config = dict(
    model='class-conditioned image diffusion model',
    dataset='drawn small creatures on textured ground',
    train_examples=101725,
    image_size=32,
    horizontal_flip=True,
    conditioning='class',
    arch='dit',
    objective='v',
    cond_dim=192,
    targets=['creature'],
    num_classes=12,
    cond_dropout=0.1,
    norm='rmsnorm',
    hidden_act='star_relu',
    mlp_ratio=4,
    head_dim=32,
    fused_qkv=False,
    qk_norm=False,
    inner_norm=False,
    patch_size=[4, 4],
    layers=14,
    width=256,
    positions='sincos',
    optimizer='muon',
    muon_scale='match_rms_adamw',
    learning_rate=0.0068,
    momentum=0.85,
    nesterov=True,
    orthogonalizer='polar_express',
    adamw_lr_other_params=0.00093,
    max_grad_norm=1.0,
    max_steps=7400,
    batch_size=128,
    epochs=9.3,
    lr_schedule='cosine',
    final_lr_fraction=0,
    warmup_steps=370,
    weight_decay=0.0,
    adamw_weight_decay_other_params=0,
)
Rows from block 6, named by matrix and row number. Rows with one number belong to one attention dimension. Each number is 50 + 12 x the weight over its row's rms, rounded and kept within 0 to 99. All counts start at 0. After the name is the row's rms in percent of the matrix's.
# v: attention value (model.blocks.6.attn.v.weight, 256x256), inputs 128-191
# proj: attention output (model.blocks.6.attn.proj.weight, 256x256, transposed), outputs 128-191
v.191 089:58 49 65 48 49 54 33 59 55 49 48 47 48 77 47 31 31 52 56 66 52 65 45 48 45 48 45 58 41 62 31 44 67 63 35 69 51 39 22 68 56 59 64 50 57 36 50 29 57 39 34 44 50 36 39 38 24 51 36 42 49 66 44 59
proj.191 092:60 56 66 43 52 43 43 58 60 58 61 35 61 77 37 54 52 55 45 33 51 59 43 58 55 62 51 26 45 65 37 31 54 47 64 06 55 47 51 49 43 50 46 56 18 36 72 60 51 55 67 59 37 61 45 49 55 55 37 52 59 45 51 47
v.192 090:41 53 20 75 36 46 68 35 63 47 71 60 48 70 53 38 51 39 32 56 52 49 61 55 73 41 55 34 28 45 46 68 52 60 44 20 30 47 45 56 53 47 50 50 46 25 29 52 63 55 40 47 57 54 48 51 55 40 44 43 59 47 50 53
proj.192 091:37 66 26 55 71 38 43 55 62 38 51 55 41 54 53 67 56 50 71 40 49 30 30 32 48 55 32 44 27 37 48 31 62 67 52 53 49 49 48 58 60 42 48 39 49 46 58 57 73 49 53 71 51 63 54 33 42 61 41 69 49 55 43 74
v.193 100:38 58 41 24 32 68 38 47 56 62 58 33 60 28 58 45 48 59 45 60 58 31 37 42 39 55 33 62 34 27 44 56 51 41 38 47 58 53 53 61 51 53 34 56 65 51 46 41 27 49 72 52 53 51 56 39 27 47 50 48 54 45 47 45
proj.193 104:41 66 54 37 62 41 43 50 40 33 69 46 52 45 46 39 43 54 52 48 66 57 63 57 26 41 59 40 31 50 60 71 52 52 45 42 48 73 48 37 45 53 45 41 30 50 62 47 40 47 32 34 32 38 60 46 47 48 48 48 47 49 45 41
v.194 097:44 45 67 33 39 54 60 66 35 50 48 51 62 44 34 64 64 58 52 50 48 40 47 40 54 27 58 45 38 53 63 53 32 49 62 22 39 65 64 42 52 49 86 51 12 66 58 40 56 42 42 60 43 30 46 54 65 59 52 49 33 34 41 56
proj.194 103:55 20 71 49 61 59 56 51 45 60 59 80 65 35 34 43 48 56 43 60 52 62 59 64 52 43 57 46 56 56 60 46 42 32 61 59 46 55 59 44 47 56 37 44 62 63 52 46 44 40 51 50 48 48 39 44 65 43 62 35 59 62 47 42
v.195 096:43 58 46 40 29 56 51 44 48 58 62 49 48 76 52 79 37 32 49 37 37 44 51 54 44 51 75 32 73 22 44 47 40 25 54 65 62 26 45 79 49 49 31 48 60 28 40 35 54 46 52 49 48 59 44 38 60 59 47 68 48 56 33 57
proj.195 103:50 56 47 47 58 50 60 54 50 58 64 37 41 86 44 22 34 49 55 16 44 59 55 42 56 46 37 64 52 33 34 31 31 58 31 18 57 29 43 51 43 64 35 46 47 62 65 60 42 38 58 50 73 38 39 43 70 59 60 39 51 60 60 45
v.196 089:43 55 41 32 70 35 71 49 41 44 56 53 32 70 49 45 48 51 25 48 54 60 58 27 52 54 50 58 31 43 55 38 57 42 60 31 51 39 50 52 48 46 22 36 67 43 57 51 35 45 55 56 59 34 47 49 43 31 58 38 43 48 35 45
proj.196 090:76 67 56 31 46 44 63 60 52 44 52 63 20 49 54 51 69 36 45 29 45 37 46 64 45 58 25 47 74 47 59 35 40 57 44 56 53 48 66 61 49 55 33 44 36 59 23 66 49 49 48 56 48 55 57 48 33 59 60 41 57 54 43 51
v.197 093:45 43 53 64 59 46 56 62 44 40 36 73 55 49 36 57 55 31 47 55 29 46 50 65 36 50 39 46 66 62 48 62 50 61 49 60 57 46 53 43 53 45 77 62 51 40 63 36 54 53 34 51 40 56 42 60 49 37 41 50 65 45 34 38
proj.197 086:61 45 48 44 69 47 58 45 37 40 63 37 59 62 31 60 39 68 41 53 52 49 36 55 66 52 55 36 71 53 34 63 39 40 46 21 43 56 49 55 48 61 67 51 42 43 50 52 50 42 57 51 53 68 53 51 64 46 43 60 51 35 47 58
v.198 085:64 52 39 61 26 63 53 45 52 60 51 43 35 36 51 51 38 30 61 46 59 31 51 53 52 41 30 15 34 44 56 59 44 55 53 38 49 60 52 58 57 37 35 41 41 44 46 45 48 58 39 63 40 54 58 37 50 57 49 49 37 49 54 67
proj.198 105:60 54 42 65 36 41 51 43 65 39 56 70 63 45 72 22 40 50 52 47 57 67 64 66 57 54 54 55 33 64 43 62 50 36 46 55 30 71 36 49 66 62 30 47 64 43 58 45 27 63 51 39 52 48 26 42 42 55 39 39 48 33 48 18
v.199 101:47 49 56 31 50 48 37 61 57 41 46 60 52 51 50 56 67 51 66 44 54 40 53 48 49 39 39 62 64 61 49 47 42 42 61 62 40 51 52 41 64 48 80 63 47 47 45 52 45 56 50 65 59 57 29 63 53 48 55 45 63 61 61 51
proj.199 098:35 48 55 49 36 44 34 46 59 34 44 54 42 58 41 35 40 46 55 47 62 53 58 53 41 44 74 40 53 26 52 36 47 40 65 42 52 46 37 48 68 57 59 55 62 50 66 50 51 50 40 52 51 40 45 50 43 26 43 34 45 47 54 60
v.200 092:50 52 48 52 61 43 53 47 50 50 45 64 53 52 37 47 65 63 58 58 41 40 38 40 43 49 34 54 43 58 43 51 37 77 39 56 64 53 41 62 37 31 37 49 71 66 59 53 51 46 42 52 50 44 37 35 77 52 58 50 54 60 42 57
proj.200 100:50 49 40 44 45 31 57 53 61 39 52 58 39 51 51 50 48 49 54 18 28 41 60 50 58 66 55 42 56 33 63 46 48 38 50 28 58 39 55 48 57 48 53 47 25 58 54 56 55 48 55 55 53 46 36 54 51 56 49 32 51 59 36 27
v.201 096:47 48 46 63 54 42 14 48 49 51 43 37 36 11 43 56 66 38 19 56 58 61 49 59 48 38 15 56 38 39 27 49 23 30 52 62 53 51 62 34 66 59 29 42 44 46 66 65 52 59 51 52 43 49 58 49 67 44 35 43 13 48 41 61
proj.201 098:50 46 52 67 53 57 29 29 60 71 60 71 55 01 47 55 63 70 57 59 84 63 58 40 44 42 56 52 43 45 64 39 42 60 53 47 54 53 66 51 50 50 27 50 54 55 51 52 55 49 49 36 46 66 50 69 42 48 34 36 79 59 55 61
v.202 095:56 58 45 55 20 51 82 31 44 61 47 51 57 33 60 34 50 49 48 27 40 50 44 66 39 39 50 41 65 49 66 54 45 54 48 51 55 53 49 50 55 42 69 62 49 42 37 53 54 42 55 55 47 25 50 67 52 43 67 40 67 57 54 70
proj.202 104:52 77 44 81 79 45 73 42 59 25 65 37 44 37 44 54 37 43 49 52 74 41 30 51 51 63 60 42 47 63 56 56 49 39 58 57 51 60 24 47 50 37 50 45 44 64 60 33 56 66 48 46 53 60 54 45 45 43 51 60 46 32 66 43
v.203 101:49 49 55 32 74 58 36 44 40 33 60 32 49 63 64 67 41 49 54 62 61 40 34 53 43 40 36 44 67 51 30 65 40 44 53 43 51 74 21 45 53 59 52 46 48 50 49 47 49 45 52 50 48 57 47 53 57 66 44 52 54 42 53 50
proj.203 103:58 36 57 27 44 47 42 47 42 50 50 59 56 36 46 54 46 57 48 47 38 49 36 43 63 51 55 61 55 55 16 37 40 47 34 53 46 54 47 59 39 55 63 27 66 58 46 32 39 44 60 52 58 43 52 50 50 47 53 57 41 54 59 47
v.204 099:68 36 64 51 48 54 37 42 64 49 37 55 63 61 49 29 37 51 37 52 48 40 30 43 47 51 44 41 39 43 51 42 46 56 59 26 43 49 66 41 37 44 51 34 38 75 31 36 40 50 42 42 41 51 57 51 60 44 48 55 66 41 42 59
proj.204 107:48 19 60 66 41 53 60 40 54 27 53 31 36 50 55 63 48 49 66 59 69 28 48 64 52 57 52 52 32 55 47 61 53 44 47 61 55 49 52 47 59 45 42 59 24 66 76 43 55 65 63 37 42 59 51 41 41 31 37 56 50 56 60 56
v.205 083:49 52 71 58 61 52 73 43 44 40 52 83 44 38 41 40 56 58 44 46 80 57 54 35 53 36 49 50 68 35 20 50 24 49 40 28 62 44 52 38 55 28 76 60 48 37 69 55 38 53 79 62 51 53 26 60 61 40 30 55 50 37 34 46
proj.205 092:47 77 51 44 49 68 40 66 43 57 58 43 48 52 28 50 53 64 49 43 58 53 43 30 49 42 47 25 60 43 52 48 20 43 45 75 61 38 49 30 54 50 54 44 53 52 42 47 45 47 35 68 45 61 40 55 58 45 52 39 76 38 43 59
v.206 080:71 64 17 49 60 48 70 51 49 51 58 44 63 64 39 46 42 50 41 60 32 40 49 47 49 38 63 41 71 46 49 55 67 39 47 62 63 52 60 62 40 47 57 71 62 42 37 62 64 52 49 56 39 65 49 50 26 35 57 61 59 43 66 59
proj.206 088:60 98 27 49 30 56 47 45 49 48 40 36 53 85 54 55 52 41 50 57 37 57 48 45 64 53 56 59 65 60 42 36 45 49 51 21 52 54 57 48 68 62 67 62 72 36 40 47 62 39 52 48 34 43 42 51 43 36 60 55 64 53 62 62
v.207 101:62 56 49 28 37 49 63 36 44 54 43 32 40 49 54 41 55 53 37 64 52 46 41 26 52 32 67 39 10 44 37 51 45 51 39 65 44 69 61 57 59 36 38 65 33 30 57 51 36 53 37 53 52 39 55 62 51 39 34 28 50 70 48 59
proj.207 113:58 53 49 33 40 53 41 38 53 61 56 72 54 63 33 63 63 44 36 56 40 58 49 56 39 63 49 66 42 44 31 61 45 46 59 48 47 53 53 22 66 56 40 57 47 41 41 56 46 60 64 38 51 41 75 51 38 51 44 60 56 53 36 35
v.208 095:36 49 69 29 50 51 53 42 41 54 39 60 44 69 61 51 68 49 33 59 59 37 52 73 52 44 32 59 61 52 45 58 59 62 55 57 38 47 35 73 57 63 30 40 68 34 64 40 61 50 76 34 49 51 47 61 42 57 20 40 54 48 51 44
proj.208 094:47 39 76 44 61 67 57 56 61 41 68 35 42 60 35 55 75 54 61 63 66 33 65 54 57 36 44 42 67 52 69 59 36 62 35 58 43 48 51 59 40 57 58 53 36 37 52 44 55 56 51 54 43 56 59 54 47 74 39 69 58 41 64 43
v.209 099:65 50 45 34 63 28 69 21 57 39 66 61 42 56 65 51 41 64 16 43 46 60 55 45 49 70 59 38 48 56 20 54 47 78 53 60 38 48 49 55 55 54 46 43 35 54 46 41 52 45 56 56 45 67 41 36 57 40 36 43 68 35 47 55
proj.209 096:48 62 53 45 49 67 65 44 44 64 46 45 63 49 71 49 46 54 68 58 49 57 58 48 66 54 52 38 48 54 54 59 33 34 59 38 62 50 57 71 46 60 48 56 60 53 65 35 54 45 17 42 45 44 43 50 56 33 46 48 44 38 40 40
v.210 103:52 45 69 50 51 64 50 61 47 50 70 43 45 76 53 43 49 54 45 55 72 39 61 56 61 65 37 58 36 43 49 50 65 44 49 49 59 56 46 59 44 45 38 44 51 43 52 42 56 55 32 44 50 48 40 47 33 43 45 49 54 51 47 40
proj.210 105:40 38 56 41 65 57 61 35 44 57 57 53 48 89 52 46 49 42 49 48 42 57 30 55 47 40 42 52 26 35 56 78 38 38 51 52 70 56 46 52 39 61 32 50 40 40 43 56 46 64 44 52 43 55 50 53 51 42 57 59 55 35 41 22
v.211 092:46 50 71 41 10 29 61 43 58 64 57 31 46 55 44 51 54 36 39 45 65 40 46 37 54 45 44 37 53 53 60 46 49 40 48 48 43 55 44 47 43 52 69 63 49 41 59 28 60 45 61 46 33 59 56 45 50 40 52 51 54 54 65 37
proj.211 099:62 26 55 58 71 63 43 61 46 51 58 69 59 64 43 26 30 46 61 39 72 76 52 51 37 50 47 54 50 36 52 43 56 70 44 43 63 54 32 63 53 43 58 63 54 32 61 63 65 41 62 54 36 36 61 45 43 58 49 49 51 59 58 61
v.212 089:44 54 60 50 29 52 56 28 58 62 60 57 61 60 50 66 36 51 42 44 30 49 67 56 56 35 60 31 42 37 30 53 51 54 28 45 51 63 31 47 34 50 36 46 44 51 45 57 49 65 61 59 46 50 39 32 32 43 62 66 45 34 67 66
proj.212 096:59 46 75 54 84 56 66 72 50 41 52 32 83 45 59 32 47 46 46 55 39 51 73 58 48 42 50 63 62 43 52 24 37 35 46 54 33 47 52 59 57 45 12 52 49 50 54 47 53 59 39 45 64 43 52 62 57 40 62 41 50 33 53 42
v.213 099:57 54 51 37 41 53 52 47 64 34 47 43 43 43 44 46 34 59 70 41 57 51 45 47 42 53 51 34 67 42 31 51 61 34 60 70 63 54 61 42 55 57 71 45 62 66 33 51 45 33 50 54 69 63 54 41 63 54 38 63 50 79 28 39
proj.213 100:56 66 28 29 60 38 62 54 42 63 40 56 34 36 52 34 44 41 41 53 52 56 61 60 57 47 69 50 52 50 37 50 56 50 56 13 54 58 73 67 46 48 80 65 52 59 65 46 44 42 36 56 50 42 58 40 55 58 44 49 31 40 49 57